{"gain_aug_db": 6, "input": "waveform_16khz", "tokenizer": "char", "norm": "batchnorm", "wave_strides": [10, 4, 4], "eps": 1e-08, "final_lr_fraction": 0.01, "weight_decay": 0.2}
Rows from block 5, named by matrix and row number. Each number is 500 + 25 x the weight over its row's rms, rounded and kept within 0 to 999. All counts start at 0. Numbers have three digits each. After the name is the row's rms in percent of the matrix's.
# weight_hh_l0: LSTM recurrent weights (gates i, f, g, o stacked) (model.rnn.1.rnn.weight_hh_l0, 1024x256), inputs 0-127
weight_hh_l0.388 093:488485484477549526512554536493477480461484525480496476491489520470506471476521465494516502491525525450482534462511512528531462520526497511502507470496508471525489548518497487489471484477524533538538517524537520502534511501463528490502471483479518548478498494527523493519524472513465485495532459504503480497481540544453471483458471477518465540512507479466540522466518477483494517487510
weight_hh_l0.389 105:494532494472467527505489518476488556516459505541464506415531493502515516500495513522512498479524473500511472488529532500491500527460491496470547532513497480505543501550520498493527457528465511480472493468494510510540455492478486502534540508558522522464515505510503533475506536507503473497526497519487503542483488514496506514505474511505494491506481489517510528476457457547491497543476
weight_hh_l0.390 106:464506506433494469490494514477493494481500554475490512500462473455509538466522484512487534500479477485501516488476493524460517534535482501507522479465496500477554507497487514485520487539465482501521502512497468470485477527515479470466517463520484535470485469502462519528523497492522515458476453466535508506524478528453483534485535456525530496472525484499529563442472507527471492538519
weight_hh_l0.391 097:441484549489467529516533472481526504451457497528499477489533461507493493503535511555505519536462505456537519445493537527530488488492505513552497517466527471523513482503510514449523511550530488541491558491515492519489516507461492541452496490513485489469491484481499545523494511519546524547463499470474496517538480526459480509497531477500539499492530527493547511472449446563491464483517
weight_hh_l0.392 112:535518445494504500477478522436504460512516483517529440522496531515476496495516537552488551478479509520505506534503485479483508468480521516468497553516473525509527526529500461509489501485483518540502478504465535475526549483513501522475498497470519526501493460488536490489506456513470536456501510472483527455465442508544470515447491504485507515536520519523493523534532513490512505530478
weight_hh_l0.393 090:485481487520518525549445481518459537483504520516481504518471462512481454478469495430482524497463491506479502513498488504518523532470504466498509527528451498489477531502521492528454533487472534512484469495519472454462484480499513509493498510521492504543466503516502514528489515515546537533517480493462510504499475473536474505484481557516512532534513504477510526518496526455493497508535
weight_hh_l0.394 136:537474485491485494537495549484472488553556490505515523519500520478441465515482500505471519464472489536482511527497451450509530472504499484463506501531450532494468466484512456516487537484492515476498481475453488490473533488549481506535468535464506471542521509497469498537507462481474508499507494498483532517514464462542487481523487518504497487523515523508501494491540520480494514488512
weight_hh_l0.395 098:502470477464527541494505493546524457495503487540473494480481474525453480462527482529489485496518473459519472477486491545485493513515473534529526510468532487505506473474489520501540449523527512498458491488493562543508506515517528514477495466518506538452500505504458512477472460505526505465460518489494480523510487541528524494490481484505526497481498493519487520493547495488490547493500
weight_hh_l0.396 097:514515471485523550528485482473506481487511494465479471486511521483500535526466504530468601492497478502482486540530513475517528495498526468497488516524495467473506510525522531498483528532522488507498514523533507468498528524490489531500464516488459508515516469515474550512471470476447503391467510550474502493465447513484544476508509465486535477527486523476515502519557521520484506466485
weight_hh_l0.397 096:529506477468535537459516496494533474499460534495475507491508529500455459445456493548527516515532518501508497538509454506542479478458490526484544529516491511476478477513529502486512498494470479513500516523488477528496469481463496477497483466508483480453500500469503485499490493524477444522532495484506514457521452516532523535519478484549491536469483518501531496512532466529498496542491
weight_hh_l0.398 102:467553537498538520508504487495506486509485503481481521472467501523474523478468525491533465513538506481520511528490514506539467553492476498510486457481502474470519510534512524502482467484498521499479513480528485516495485495473516451460475490536502489449481510471557480501472519533487468535496473498520519486524517506468526477496503476487514489489535533535507460520481474531494488553523
weight_hh_l0.399 113:505506518537477459511515551495523538546507471498555521547488469503464509490502505458489516484486486494467528513490494483474509487531469503541489511567510494493453517490518482523457512517443529465537463525519527500507502501528445490517503507460456501495487493517508450488539476446499509486507521444491483516439494478536525494538471517542508511481519499523551525523510477477542510512472
weight_hh_l0.400 152:494477483524478471485512514506514513491482485530497516519498482495451507478503471465493523503507495495517481461477463472528500513484467488490491511527524522484508526525523486498516520509486532503515474577480485528456469497487474531492516512509491527497523512515497484481522535459528516486513499457529468516506479513494428488497514466492417403470498498471527507498486513488501511476489
weight_hh_l0.401 148:495481480512461465544473483554488496518500476491472525494534521498473465514479513469472440469484522546473441511501499495475530480485444495455508514511488518490524507524489459531511514495505516506469468516457489481491459490543498528509486504519551462520530527511489493510486494467525505509524511471504466539507502487494506497544466552475473483515509526499505503509516499492488505499479
weight_hh_l0.402 096:490504519488483543517475497476539542481499538497475506457487528452476525461495515498496522531517453470484520469516503471515513534459484503535520479456462462495518547493496530510550465532487480526488498455521485529555530483506539501512513463557520491503500480491506509514531492528498481456505488550519492502532491485486518548508509476487525545540490468500481521461505474508489478512509
weight_hh_l0.403 097:457480536483534476488505534485537472489500480477500513469465479518503510486474512502511539530533474486526494464487512510514461467493476489506475549536489473497494536513538513473497477491474538460466525512471502453493524494505489513497559518476513510471470527463503493483485518498473460475454507480533516498496490522468492488484476443500508467481498467537540577464464491524516539524516
weight_hh_l0.404 104:494556547504490457441542492491541506440495533494480515510535487485502508485548536541522528523490503479511514480536495520547511500545505537499501454509550486465511507515488497476509483550497471532472515527509451474496513523503521518495522457511478525479468477536507484481530502459535454491491518465486512528491514512470493501440513507512527472483532477490510488477475468486484473548528
weight_hh_l0.405 099:481532504533541485514523482534489474507498459488475540509503504524453556444503460496518540515493511500504552514532520505552515468498510491482510511491511484507522461459485519472484505510518488486529535499532473490465497531464507448473494494498468503483473491517506454470503532542489506469513448478477536459519515545463467469528525480500521504513464477477485433480500473537530480504542
weight_hh_l0.406 095:505522506481534569480517521492493539525491476544460479441500479501512483532525514521473547466475527529523543486525551478476484521530516466509516544525465494481456530506481529467494490482459504554469499524502531544462482487519486511505472503543488509521464484479489511535437497526488459529493451532489514459545541486535482463522514489482515496465501473476525518486494462477499493544457
weight_hh_l0.407 097:485508496478498498543511493500489526526493515539513512478514512482519466483495517528462457470479540509464523544521512485515529476467526459445513509459496496494513496538519511530500482498518474463539498496500473453479515485513495514509489519518498518533528522506538529493505511538493502511535486539477515528513528502502541531479536519547516447532523512464521540488511502456506535501532
weight_hh_l0.408 090:549497481512500509498493494512536464506501519522489498546543533511484433464476539482529448496525493497460461552496519514553483508495521470482495520498490474498474462469460490534513467487502507524449486463500495456525526459530478516453476499485523526524487501520534470490465527495460474482524509524514481530496466485465499536518465513531507475479492485532487468518550526526532504517501
weight_hh_l0.409 104:463496495504486472477499508430523505503475525528499493476518512493476501486489466529498520495490459503481518506552457518458459507537552534513463495522497473500521489500424499497517494536482504535523507455476472482539531480516463510538457475538499490490510454481493535468485481447491525510540501474472478468519536507497474533486495542466555533513489516520523548524501514543502503499468
weight_hh_l0.410 096:471477530509480521494515503531475490466488504543501506467530498463519493486519488472504516514479463496482551504468510545475470540464453498511531487514463506454490499517468483546509507476490513535490514491477547489487534500463510488486493494516488503520541572547489520524497504510485481452507511495514486529507485498496477499507537480555514501483499498529492469477449482535517541483534